config = dict(
    arch='conformer',
    model='audio frame classifier',
    dataset='short made-up English sentences, spoken by a formant synthesiser in many voices',
    train_examples=26041,
    gain_aug_db=6,
    time_shift_ms=100,
    input='waveform_16khz',
    num_classes=41,
    output_stride=4,
    norm='layernorm',
    activation='gelu',
    mlp_ratio=4,
    head_dim=32,
    fused_qkv=False,
    qk_norm=False,
    inner_norm=False,
    wave_strides=[5, 4, 4, 2],
    subsampling=4,
    layers=14,
    width=192,
    positions='relative_bias',
    kernel_size=31,
    init='kaiming_normal',
    residual_init='none',
    optimizer='soap',
    beta2=0.95,
    lr=0.0025,
    beta1=0.9,
    shampoo_beta=0.95,
    eps=1e-08,
    precondition_frequency=50,
    max_precond_dim=512,
    one_sided=False,
    adamw_lr_other_params=0.00086,
    grad_clip=1.0,
    ema_decay=0.99,
    steps=4900,
    batch_size=128,
    epochs=24.1,
    lr_schedule='cosine',
    final_lr_fraction=0.01,
    warmup_steps=240,
    weight_decay=0.4,
    adamw_weight_decay_other_params=0.05,
)
Rows from block 9 of a small audio frame classifier, named by matrix and row number. Rows with one number belong to one neuron. Each number is 128 + 32 x the weight over its row's rms, rounded and kept within 0 to 255. All counts start at 0. Numbers have three digits each. After the name is the row's rms in percent of the matrix's.
After each neuron's rows are labels from the 100 clips, of 14976, where the neuron reaches its highest value: "lies over" is the class under the peak. Only what is clearly more common there than usual is listed. The data: short made-up English sentences, spoken by a formant synthesiser in many voices. In brackets: how many of the 100, against the usual share in percent.
# fc1: first MLP up (model.blocks.9.ff1.fc1.weight, 768x192), inputs 48-95
# fc2: first MLP down (model.blocks.9.ff1.fc2.weight, 192x768, transposed), outputs 48-95

fc1.435 102:115116103156134127148156125087113128104152139155105164093110100119171145165096136152147115067066123124156184175151108147106075070165177104130125
fc2.435 090:177115185160113115139130139110142108126105074101157142155169158149118110140111160139120113159114106172179098048131105162138152118128075138126117
lies over: /ɝ/ (47 vs 2.6); /z/ (28 vs 1.1)

fc1.762 094:153098156146175157164077108138127171155126152170064158119170088073122154101129080143159152114174093093100153091095204123145128131146150100094092
fc2.762 091:134154066148112131103153096081119091132136154108181105116060155122114152174162158100063114164105120152093091133150122111108189158125145170074147
lies over: /dʒ/ (57 vs 0.5)

fc1.641 092:123136149136099129107161139119080154128148121128143136141148153159211081125077153134121197086146142139143120140166179067113124167128154115106134
fc2.641 106:145138095101102093144147118127109141113123153174113096122134138131096117128163164097106126118135094104114090141092071081169116066178140104136110
lies over: /ɹ/ (41 vs 2); /l/ (25 vs 1.6)

fc1.491 096:109127094108107138110153102122102126153070163128123112113152122099082148141091217132125167073129156104122119133154075135079145150117069141115109
fc2.491 105:164142166107129156132081103086125071196139067084140114129099132111168120124201078093143139152142103128150194074111150109087109114128162102134125
lies over: /h/ (62 vs 1.2)

fc1.629 102:133097171141136164172124117108124090126135106152069163108133122124254113124048191127067107114135122136126125132110121170089077164168150026150111
fc2.629 098:079157141101105093056119122116116083221106113106117124135073145105099093187197132109145115140143113192126172111117105089138147100111073086119105
lies over: /t/ (95 vs 3.6)

fc1.553 093:112111144129133132194182135119088133153149112140149156122143096141097129121129181127125132133127071202123194103077141071151117084143114049109117
fc2.553 086:155113093145107147123120136118104090149145140155149101083154169113170132132167076160117137095085130124089090167149095173088129102116157218121150
lies over: /h/ (70 vs 1.2)

fc1.409 111:096143135150061144117111182113161118178121142122139157087131049144116115147143144139141133116089115106184111096095129121104106093106126144120099
fc2.409 090:119105160141101140102116099150121128090076088195128130169096169100144162179169112107088134111111109134178111213167073128110126188139096101141121
lies over: /tʃ/ (31 vs 0.7)

fc1.739 115:103108113138136129129109165152093107077129082159112055110171104103211127118118165169106110108043092121133161147126117125125150125164158093135221
fc2.739 123:128087096092189067023129083185142122140138099082151205158133097055090104145087128105177132152117148168119134107120118124122173119111110193137084
lies over: /tʃ/ (84 vs 0.7)

fc1.190 090:148048126116168132115125056188136125086098090173074166099159069054087144133161113126161156094183086087096143110098152116159145133147187099076118
fc2.190 114:136185058124134166164075097070114131157141139118216152150053131132162171194144134075108143171087098122125126127130156126114159164109118179113154
lies over: /tʃ/ (64 vs 0.7); /dʒ/ (26 vs 0.5)

fc1.453 092:137092131142111111137145121149132104089130162137142165069176095110082171155151106114088183118161119067130130149088161143111129086152100101086114
fc2.453 096:109162106161133181141117124068148151157124107145108178142110146178146161190162157071188145162125069123170138089153107054166131139113100136151128
lies over: /k/ (68 vs 2)

fc1.200 111:186117115127108120112122163131133116105156104126059109066148071098161140121158167174176136059166097144139200102131146110141124070110195199096164
fc2.200 104:099169110125147059133169142100067158119145127134152152180137153065155121086120118087132121154051123153108084120131135133132149148142140181081118
lies over: /ʃ/ (53 vs 0.7); /tʃ/ (39 vs 0.7)

fc1.702 118:087113165126111129157095126120091149111076127162106178166140083127171117133110100092084145157144172136151151117151144113067174071154145109121108
fc2.702 133:099124174109134093105076107152123131149082073166194157120123111119096086140143112104105096130147111176163141119093106101162143132131113136105122
lies over: /d/ (76 vs 1.1)

fc1.9 103:158061153121188111107068155149120139091202146213100123173148111080177174108112148104119174093132166039142111155120118160106132070171124092106110
fc2.9 088:107103142173086081147084138112175129139062080110110113085096159114086101171117179135134123106168108208154107049122173096200127158084122113156176
lies over: silence (88 vs 46.4)

fc1.709 098:116161097136105145137118132138146171159087155059111176131127085164118128103138169124141208125130104089096145186116090138132171181144102149071135
fc2.709 118:135111099152095127164097137137134088123105100116158087124077141138189125143169079190134158106106186181110113091120128091044126117115164127171124
lies over: /ɹ/ (88 vs 2)

fc1.349 095:123112125120092133145153155146111066142142058117115183105143160081129147144085090096122110105127117115122099159161180169108091137162133170143068
fc2.349 095:133182129137131127098079098125194159130141138148146078124084156123105069081146167134144095088159101178151101076117143109181109126136162125143141
lies over: /d/ (27 vs 1.1); /t/ (25 vs 3.6)

fc1.256 105:157085150078130065128168148135088204076098133118182116118095148187122068111138129144139199107087114189187134147138127102090092099097055128189154
fc2.256 103:097179105178117174131124054133160094166145104102075164112139122107118185142130088111129093167154189111086146143106117094111137151141188177097123
lies over: /ɑ/ (27 vs 1.8)

fc1.662 094:122113134078107130144136158140121141068112102172115138083133084089104126098127080130089088125160161088114128156167153190125147178113108195092128
fc2.662 091:131138092147157125133102140124129142123110143091137170131079162177168114134132168075157159122152068149158124077101153079150068142132114098184132
lies over: /f/ (38 vs 0.8)

fc1.105 110:154144086098151069147092159159122138108094143166126177114148109095113197157113131135108132094091099042057153113192147182160111130128168123117126
fc2.105 108:131131138119141140081098095080139075114146105094131117149079100119140091126173128107148141101164169171165104145115081120114168107119096103132109
lies over: /h/ (30 vs 1.2)

fc1.439 100:110147132102166133120122113095145146134075141094138120186101192147137084138096083147142165141146153205186155147101090072151084169150131091119127
fc2.439 107:100060107145088209149138158172116089147139160120119110131163108114175156096139129149093085124146081102096090186132118164082185119114142134133140
lies over: /eɪ/ (26 vs 2.1)

fc1.343 101:138178202150156155107143163178139090189082107138131183149113160137106129134129146079071136074173149136151126102093162098128107197141148033134128
fc2.343 094:087156146127106116088082125117144134172147099141117129131074177087106145140151160129148153077192152148202117138094150090172094162183092039147150
lies over: /ɪ/ (75 vs 2.8)

fc1.206 103:159093173149116129094116178113160115157140108147103094096133131052098181138090170118078133108145108071143143107156166105170112028122182152092099
fc2.206 139:107108071155079079148156088116124142096104106096129130134156151125164110063134100154197161123121114126048133109139200166113126099177096145147118
lies over: /ʃ/ (49 vs 0.7); /æ/ (33 vs 2.2)

fc1.560 090:158041180145152146132148093148140150141141125164092165152176090082126131143109101136117107072133111080105190089121167112134117145164174106100101
fc2.560 109:094200054134110117132090092111131125130123161076189124144111115130130164156126130106086171116119120110156057095107134116130198151101112130139150
lies over: /dʒ/ (47 vs 0.5)

fc1.654 089:150079146151083136097128176166113108078099125171096185120158091143146106158181140153132122147070113075140168144119098183131099111128159173130173
fc2.654 102:115174128090120089153102103128137156134201120111162123140121113142130177189156145134106117121122169157157118098124159154116193110092101134106111
lies over: /aɪ/ (69 vs 2.6)

fc1.615 092:151122155107046087127185183113148156133115139124135160046111183153175141139118106117123085112144163091199091110174155156129167119123119147097077
fc2.615 112:138140080149112133131083100157188136105086145096124111129083161138087109114132134158161114110087084109153136155116116089169086183161091132128130
lies over: silence (75 vs 46.4)

fc1.15 106:156053098180106078122155156138093194165103131147111126087158178117119157131129151158115101125080120062150145151169157111129101082137094201099096
fc2.15 103:175201094143133128083125118104147085157158094099110115116118121102131086099109139112132114050096158190136167148106069167162096182155106141116133
lies over: /ɑ/ (59 vs 1.8)

fc1.741 112:132123127170110007115143161173097110091123100161131190149194104101155132093133197170112102151110092094125178168113132159129107138125142117140163
fc2.741 106:084118146110180163107148094106131124171180094137105085129134155058121171163126125093092118071151135112156111125097174134177201172180131056152126
lies over: /ɑ/ (76 vs 1.8)

fc1.415 094:145056105094116126142151143147127168144155164151065117154146115114125102112162110133117127074106135116142166133152182125076131163183185102113116
fc2.415 120:112215133204141078126124125126142111127150138102193140128130156120103127105090086125093142125091151116106074086115138073179160149100174119136142
lies over: /f/ (59 vs 0.8)

fc1.334 097:137153143081150093129080121128172115154076183087141118164071170130148060149125116122110114160166154158187112127101092102118167219131120126183126
fc2.334 097:095049084122135149115141137154109063068105152119115099153156102148141129075060143138142095075138139084068101153157175153130097086110169122167128
lies over: /l/ (27 vs 1.6)

fc1.618 109:121148088151103102103122157137123110147177134154148117132188113139125202168171158133129145074088129075080155097153075119093088069088139130141133
fc2.618 089:146170173136172164169139118102137143095097073099124142086115149120126075088109125144127107183108134203218091121137181146090108127165098141146075
lies over: /h/ (31 vs 1.2)

fc1.173 093:072169131105099141122133140102114090178120123122153146179128128131163150181061173106130157108118110114135141126125117090105095119085149120160104
fc2.173 117:159178122124160098126123140151111112108214125202102112115163077113063131102157121131094086115112157152057086152173141142102160140139187118128114
lies over: /oʊ/ (37 vs 2)

fc1.221 107:129164109165079196114098194083088117175094151175121181106117093151124082203174118047112147128066122139155125150129080155108124095107144131152149
fc2.221 111:137137105133096140132132131113142111143123140121151096179106099144121129179181155094134198120107129127145111090122198111122170076139163121103134
lies over: /oʊ/ (46 vs 2); /ɔ/ (35 vs 1.4)

fc1.126 125:106166097150075103161159188162170115168113105159172197128142147150120133143172111181152075097184091120115182100108091127105124082177075170102130
fc2.126 137:132201105106155179100142125125196098069152054138147128147117149063120129160135142099099113111139149160105123146106121130141176141150123097155117
lies over: /p/ (68 vs 1.1)

fc1.92 094:141104131149124155191120110116192153200157154155115152067125136092048166127141196100153094129181100101136169109104135101121132096101123111120074
fc2.92 070:105178113171103146123145116051086091098144083103111108157158145126188142119133078131096138140102108135089087112144173136133137089134115124109167
lies over: /k/ (26 vs 2)

fc1.457 091:135132174222166152103062131178162095155149127132108166140133078152175121139123143171151105098141110127095196121109146109146086138142185068136163
fc2.457 089:126100104049135108136208159114118140106168147162148120149109133107116139107049134137111129208082144201063036097114141170166157108105110200117097
lies over: /z/ (57 vs 1.1); /s/ (30 vs 2.5)

fc1.753 099:179110160170155210148133138135072104168183100133096134133158132152047185116125145086131116136148132079109103152113178085122140100108145108127050
fc2.753 078:092142147113083080131142087107171155137105185120123109123103165086171090185117144163121146127134127215170158130163074182132124132168083163098186
lies over: /oʊ/ (43 vs 2)

fc1.375 092:177085113172117102131154139144072111134138117167119101102170132105076136141151100108121223154158112096104137138153156142102124050161123069109077
fc2.375 118:092135087207129185189154117062104148078125085141136205164116118174126155141146139122162178166100131125158118130134130068176132174087109154160092
lies over: /k/ (95 vs 2)

fc1.608 113:162111164158108158118187116126098113130174135108111167067142072175148150132118158143144133118140098084186118050076180119139146106109157152092133
fc2.608 091:119167163098082122152124138095147180159176116097139100126130167115109118151139120128153133060185144155167082137099104137128160165167076107122169
lies over: /f/ (37 vs 0.8)

fc1.716 117:095150134159103085138133121186100088107142112171157056145172173161142173193124177147157132177119073119082174135132104128160112040134132123165127
fc2.716 115:126094119087119139140148150076125156188133091141134178065121053086127132087187070190137167098119154172140127144143145134063060161114118191073123
lies over: /ə/ (53 vs 1.4)

fc1.727 110:162124130094161185101136170122100110128139091159134136104162136074198082144089203110078105112112102109155100113097072178128100139179133064183168
fc2.727 119:113112100126150138101110140133106127177095140107107166118107112100136115152105138145147129109111115157172108088086109117125133184132084150119110
lies over: /t/ (82 vs 3.6)

fc1.113 121:141139109177148088130146129114137150183099102097134178105098137108151194100066165108145101143166148128080139146138138131109081137169155097071116
fc2.113 113:076119183100096127123144145105145109120127176134129095161177129155124127152178079180076127103110062143190115122078123141138222126081097129162114
lies over: /f/ (30 vs 0.8)

fc1.455 101:123129124138112150111139096132168168121126127123089156124158103100122126120149088096125171128091125014145160115092161136130187087105160116132096
fc2.455 103:103136136123122133170126096087115162108132096155165155106092166102151156164149162089157107079123126130162131102137125104164084171164078119143155
lies over: /dʒ/ (68 vs 0.5); /tʃ/ (28 vs 0.7)

fc1.99 103:143096106140100093103168165139111147069127124184117115135185119108160132078177118139138110093087133056102153112155149122088115107153129172109140
fc2.99 085:111213125105175114140102097145154134122149099073134143085111100124080150118120137096127153172132110137191038109146142131184146126138105067151080
lies over: /d/ (30 vs 1.1)

fc1.6 097:018101101103123154109190124109105167194073134109125162116163120094113148140098107107130147057104151122148116193136136099111090102149142099149140
fc2.6 116:179116165137165163104163085082127086103179091138090137136143193146170127101154091186070095199132092116129122145145111195074191160133105142112097
lies over: /ə/ (92 vs 1.4)

fc1.575 103:157153152213090079136161165107093088121124115130157145116137084143151114169132106140099134167057131113139134168144152071110099124113061173092120
fc2.575 114:102182105109105157093059112093117131139140147135164099126087147118121091148151145110130202168130135136199113139123156114140173142174115105162163
lies over: /ɔɪ/ (67 vs 0.3)

fc1.495 087:032099080141126145073160152056118163156116141172125117138096125193142090121094117134138095076097128156116153175109126133138107060145125113132119
fc2.495 087:178135174151138132183141152162149103099172098115094178147179153151099180112142167167131094159095146178168120129144086215064170142153156151182137
lies over: /ɝ/ (67 vs 2.6); /ə/ (28 vs 1.4)

fc1.311 101:147101126117147171095105145097128127109158145193102113159134095101140080108153055123124097094116148070078194152125130127112172146141172236178129
fc2.311 098:164175083129108102161165116146130184104105070102133132074140156123152148207080178143178149123107151130185072064135130127148056127134103093070143
lies over: /dʒ/ (59 vs 0.5)

fc1.0 095:118113125140145083112092146128109125136162116145114113091170144104102141153138124096116150119146113084131145134130172112122113057182138070080084
fc2.0 090:112148128189121137142132139109178121122101099134109179168039136141132167175150165141187116113166083155157108110147108062205102183084086094201170
lies over: /s/ (66 vs 2.5)

fc1.217 110:098096159091102137149132139156122161127116099117100183079150102105121128083082142082128170078109140194124135168144157148102117155160121161100135
fc2.217 113:142166147177192192074104141108116105169137133105137053128137128128151128140180120118076130191139135073114137118135102127099158162134119160130144
lies over: silence (80 vs 46.4)

fc1.86 122:139179168107121126096147104107115191119141170125155163162122143123074143106204157071117159167098197071144128131107149109100174148168060081118119
fc2.86 119:106153205123084126074159109092171149168157141189157172135115181110103111079130106110131139116169122198140095125121136091135107169164129092153145
lies over: /d/ (44 vs 1.1)

fc1.746 103:136152135114190168119129132191133138152102150164118100086132125115090127145139124084098137135190104093095092116183084176125140151115164130136139
fc2.746 085:135115088119120122114104124063118087098115069109145181142055154101159161138087200148176161044122131124142146092064143118174070141125096120121126
lies over: silence (73 vs 46.4)

fc1.723 096:187109119039091152151152135107119202177121143158092122164162104091066127110075084103100086130160123112155160075130100131091116137157135124115130
fc2.723 106:066183102136102137073099088123118100106108138116143115128144170161146157134153089118091180118120060077137107191105191107144143143128111102141127
lies over: /dʒ/ (64 vs 0.5)

fc1.397 093:138139073095071124109122071115102144088095124128144147158140088089046147091121130106079123116166146158133167201094118186090133210102045133088120
fc2.397 108:087150157125183169106075123143120106150141116130155105133155133158160146135167122099163193127172021085095155092112135099105093150085112141153120
lies over: /p/ (36 vs 1.1); /h/ (25 vs 1.2)

fc1.384 098:143142130206171077092129192129135104087145119185098086157173085112123098109145106145139120067059110094131139089141136108177142102187107121089138
fc2.384 092:118091130069126095095136135166137100133131119097160154126061140101123168111089145092181131191137152202133073089177125141109167161128161165127143
lies over: /tʃ/ (44 vs 0.7); /s/ (36 vs 2.5)

fc1.367 092:135160123047154097136111119176135109080050152067123169142111109124113132112151131136133156124161145141142145167089148144112157220122068148104125
fc2.367 104:075096087130137131084121144128131095121162151115139073134091066145216079082096128163089135116143153137059128088141107138075065133122173128218101
lies over: /ɹ/ (96 vs 2)

fc1.720 099:095159143121103132159123167125117207126148082152095155192158136109105164155154145160146090100141127181123179096104173118121142034146158107081087
fc2.720 100:119116117116116084151125091054081141124160093131103137181109168077141115143173150081162134096154162130115103126179159129132144084168152049150150
lies over: /ʃ/ (61 vs 0.7); /tʃ/ (37 vs 0.7)

fc1.315 100:082126126109138190185150148139085129166142085169097169129173079117189115154092098119167118127150126140164149162067103130097094125123103077099137
fc2.315 122:104090099149114174119103117132100071134097128126133139166132118142168114167148160132207082206096072167115187073116134119101148153095119192151104
lies over: /k/ (99 vs 2)

fc1.523 122:119145190176113129081131148154140119116116130154118120183076161127130117122127123189078118187139144162157128107190133129115095097173156073176122
fc2.523 139:136123128093201142118168086135109132080120081088154101114167117091053130136209132080090152141205191080127129099135121132103176083160043129093139
lies over: /d/ (39 vs 1.1); /z/ (31 vs 1.1)

fc1.51 104:155155087125092095105173171117135151132103172143139175122160109111059115125151100179109153105205089104139177151096116163117144128131101146168141
fc2.51 120:128155118167153144106167160081142107061129096098157130159169100096128112123148098100080172174105097151116144125062137141179108134119119127136150
lies over: /p/ (59 vs 1.1)

fc1.44 106:147095119184120032162140132171126090096125102108138115098161200146135135117099127135164138130104088131169137185141154150125104038120129161152082
fc2.44 098:095093130058115141088111129131153116156127123128081121160103095094148148120140171153130126111178122164083123103119092111104071170117130112111177
lies over: /l/ (38 vs 1.6); /n/ (32 vs 1.5)

fc1.240 107:133147105183089131107182142170080111108165128195132117115202131127139154145166138117125105137121114052057135098137127124178108032107188117131088
fc2.240 090:142184125091163114165123085113172153166097087098135103107078105091134142117148122146158142105101142223184178139163120155048098133153074170071147
lies over: /h/ (32 vs 1.2)

fc1.638 093:129159140176112089163189120124125121135184165184169128177138162164130149132162180140148121136082099141093159129127123113177109056151144123166131
fc2.638 075:123083179134125112150183139137098193102097110100107106109186096107158175105102079113123104140129159148192116126128115167091151072096131135087135
lies over: /oʊ/ (39 vs 2); /ə/ (31 vs 1.4)

fc1.603 106:141141095156059158153164138125133124101120128170096141159151097141150103143120106139109124130115124084148152172118133142087158129179078105142196
fc2.603 110:100125128131151104122104040168138154130134102101137161156169146159128139139133139104169125119134085194173121076059115104180128170148147186124109
lies over: /dʒ/ (87 vs 0.5)

fc1.715 101:128044168099147191152113103111158152129149140174129147103139120127163132129100177095131165146129141099113143104118180139151109134166169063108125
fc2.715 093:164215072129135104110127133096127109130177139134143107149142158059108143169129110138139109101096122170067060159132125156160191111131119103119192
lies over: /ɪ/ (76 vs 2.8)

fc1.1 092:157122162126105096121130152149191094134102185070161151139064103133160113145162136146131130132145125124151050113111113108143205204096086120156157
fc2.1 100:071109101141108086104110117131119105094143125145098104136169151142128115121071125123127146133153128141100173139133206146138100067134164148204127
lies over: /w/ (46 vs 0.9)

fc1.299 101:112096116091106148146113134157126083134105146087195118126103054089089139123128170193142132096113113088111101148140094152101144159127070088122141
fc2.299 104:059131156123133105102082149124118157097195118157080135139128184190138125140125085059136135128146173160101142111133144119131108139103140159160075
lies over: /ɹ/ (60 vs 2)

fc1.54 094:136119128118165076175111132164089091175115110136155144120158159164118165114087145101113108166126122083180162118125173123083095181132187084150112
fc2.54 093:183131122110090163117104102114164158131137153124128083118099076114182111155155098121135101122147171180089090180157096128125150122105068172109138
lies over: /k/ (27 vs 2)

fc1.312 099:098148179146081122150154157104065117169164088207123162117167136131142177110078165139104031118128060140125169167136140134120059111122110101127149
fc2.312 102:101136134084178157062075079130151079162148062115176137169073118088146054170140134113149143120149128209119131119135128111117159092143074113165073
lies over: /t/ (100 vs 3.6)

fc1.14 120:110073160092145146144159166106177100070103171137161179172114133136136131151092148160123126139097144123096091169163136163153113116152104090170106
fc2.14 133:156148138117144142147108125044137133116126137112112072159163160100105168158195148140079169138190147144177135156141192131136094136136129127158124
lies over: /d/ (33 vs 1.1)

fc1.310 109:141108160083126030147170144144117125183099143139103168105141112073110171112061158082135068093100162107185080164120151106132158130134117171131078
fc2.310 098:094151148094121156101111140138156124104145092143115045186157182143161090107172134173120168094138107169102103108165119155120127122115179072114166
lies over: /w/ (25 vs 0.9); /i/ (25 vs 3)

fc1.634 087:118138163134127139172157101058108132210145142110144141169150109163130162115136140100161170113138107176118166094080177117154102109167131082135114
fc2.634 094:162128134141119129112185144161115128129107137211119150089159132108142138104125105138103096184063119122055091163167111132096163118080195160106156
lies over: /ə/ (50 vs 1.4); /ɪ/ (49 vs 2.8)

fc1.737 098:111125126087146100140107115124153124142059159124150151183106172137131101119111096116106139134142135173185143128082077095114132189166168114111133
fc2.737 107:122102089130117132114146136130107096116153174114153067116133105136133144079087109174093113101116137132043100177141169130105159139070171112156121
lies over: /l/ (57 vs 1.6)

fc1.302 094:149141122177136091196114166119155085087150143136089176122099131120165109163134083174175121094168092088122153150104151128131121127169144112083125
fc2.302 102:134094115085129133100140121118159140096131113108133129152087122116107142079132144131153116218140146188120112056140094118124142129128087149137167
lies over: /z/ (58 vs 1.1)

fc1.360 103:134128098209145120155116097128135082185126127086158110159095176152114169140141150148165153107102086158119102090046121102141127086092159075098119
fc2.360 095:169126150051107104079158122141078089101102163174119115120171111113172113093050115099103085168169112147150160127155098142145121122113117159176170
lies over: /ə/ (39 vs 1.4)

fc1.669 127:168163118110141114096106255183135150181143085160083088119140059078152157173189142160169118096153106104085178141129109086152144064115122138122127
fc2.669 103:135090149154144132135171064118113122132145125182139121156131168031158089150150233125118169123109133186166130101160136113067168110144099125128155
lies over: /ʃ/ (75 vs 0.7)

fc1.448 096:149163135081126152115176170135145127095122153156119137180103158141085080158136116110067130103135127160163161114102080146163117147199090103121154
fc2.448 086:108171159159097143096135155095145133184148086148105121151143182114106133174135125099119128070148115188189154164105126139131139145175116062142193
lies over: /ɹ/ (64 vs 2)

fc1.704 101:116164141140106134152158133107175126169134173091131139184155177177152108158079148126139112084118155197203114110076103093145134140149102088137124
fc2.704 093:114137162158111142106106126056153162169159143157090129143095194104107185200175164104123165074148117163172142097079126102148134162140107078157187
lies over: /ɹ/ (47 vs 2); /l/ (32 vs 1.6)

fc1.738 109:148154150108132145120119171136151121126107101178080146144148066106137180161149162161152135119176094122179176083082138160084080176139125165118138
fc2.738 111:114075141138120165163079108099076098159090077163108084196175186110175156166136200112134169128168124162175131108100143087098128097165134116192162
lies over: /k/ (99 vs 2)

fc1.296 101:158120152147147104103121189178122136097133113141056147116113117113080174113146163125123110114174149076114131124110091122114072093152118110133079
fc2.296 086:131122155190077123159118132035087124132089144128105107143174133110143150189149115139158133140132078142144163077083143130190087091103095122137158
lies over: /p/ (43 vs 1.1)

fc1.168 107:119100138154151142122078097139113079102147125172118197126163143091137174134143092142155111075128116106066088176157100121140142081096216131105111
fc2.168 095:129117124162088079105145184167185129124115087084093076148114091134143094072135175095091112155182128182167130073083134151107078149171077144153153
lies over: /s/ (27 vs 2.5)

fc1.154 120:163082081170059097079159144092151116126148148178176149087162120151093124066095152154131116121129081180103169097100174122169157108159124129070062
fc2.154 119:070110169118112129074107125086173142123126085132119083150086148105173117132103109137131138130183151173135113114097116138162121122175095154126093
lies over: /ə/ (52 vs 1.4)

fc1.374 095:134108140125072157185160136114147091137166083138072141107171111180133125101128081123093118129186091096132137194074108181087118141108154101148131
fc2.374 113:077145117210153139105157133155069156125139120117134180152150103095179090118158108141171138160141076161112177090095164080218094153072120153139126
lies over: /k/ (84 vs 2)

fc1.202 099:108073135162129131167170091102158157149172098155075107130153128055112138205146121138117114117123176107132115151126162111128165088192179118132165
fc2.202 137:155135061107117093181114041136140221078136136111156197172114141087166118123167118085137163122104101170118166156145144130141153098172112119125176
lies over: /ʃ/ (67 vs 0.7); /tʃ/ (28 vs 0.7)

fc1.96 086:153136142170140146114157167164114100093125158161131137146109149118107103117178149169112157169077099050134158123130065159107079016137157130117139
fc2.96 087:122160139076095066135069128087152163126151124070167121130170125163102154157157099141120114117157123164201137130116150165132183154074110176093127
lies over: /aɪ/ (36 vs 2.6); /ə/ (28 vs 1.4)

fc1.747 091:144146157130121130105152138157128084156153132104135112133115199164146175104122190130143139144112093059137128162158074141111083059100116094132129
fc2.747 080:171103113122109104114103115109134127112127128165115080164234087108149114174130092169097114098161177194188166144107109191122141089119150164077131
lies over: /ɹ/ (83 vs 2)

fc1.479 101:162088147147083204119116154130149163194165123072125115101172079106106141128123071139045124117155063066176148165117140154133154102149129138142164
fc2.479 102:109186051128120112116155087133163133081111124191091163137131145167104149196147151129206139128137079131163152079112154072193070165125094084149158
lies over: /f/ (46 vs 0.8); /dʒ/ (38 vs 0.5)

fc1.506 097:041195131156174087123118139105103132137135137113131111170149155162194136112131144114124178148099106127156066181130110132182141110166144122142132
fc2.506 090:204074162124096186159147135155131077113093118117093159086156118164127092095133125182147107105127186177120183127139148128102157129068140098108127
lies over: /aɪ/ (29 vs 2.6)

fc1.759 102:152147160116119080120114149129139099147158135148159081091135094159174187179055219119134152124088112092151155096149094134116156143124113125154132
fc2.759 094:100151093110106169125107096093092076155112057109153151153184129106078101105223094138109159110105152163132129167172128091103084130126193149092098
lies over: /p/ (70 vs 1.1)

fc1.724 106:154115109205169073095122145117154075132146125191153115142195089123126152113122136124154127156125103127150192093150154123137135123161125119103149
fc2.724 094:115133142072124086149130181135167130158127146106161129149057152119138152151086173064146109172133115164127034090157098126122118142108091144172143
lies over: /s/ (60 vs 2.5); /z/ (33 vs 1.1)

fc1.277 101:097095129195071112138173159093102090135146134141087202086151086167149131129105107129130105131068115096148151153169188098084130133102104158074136
fc2.277 121:112219103096113114101045106144146126123139130145175147128083144094125104180157116111132160158129134164148128136123135144128187110118101144154105
lies over: /ɔɪ/ (74 vs 0.3)

fc1.403 103:132104164122096138172099113133137079162143136176156080119148091125154141144097186085104195098113087081144132118188127136135131130156154124115092
fc2.403 077:111137071107161129095132134095107150119146061075109163125103114142046130141165079139114111125114139159116077101131155103116109156118124087180178
lies over: /p/ (45 vs 1.1)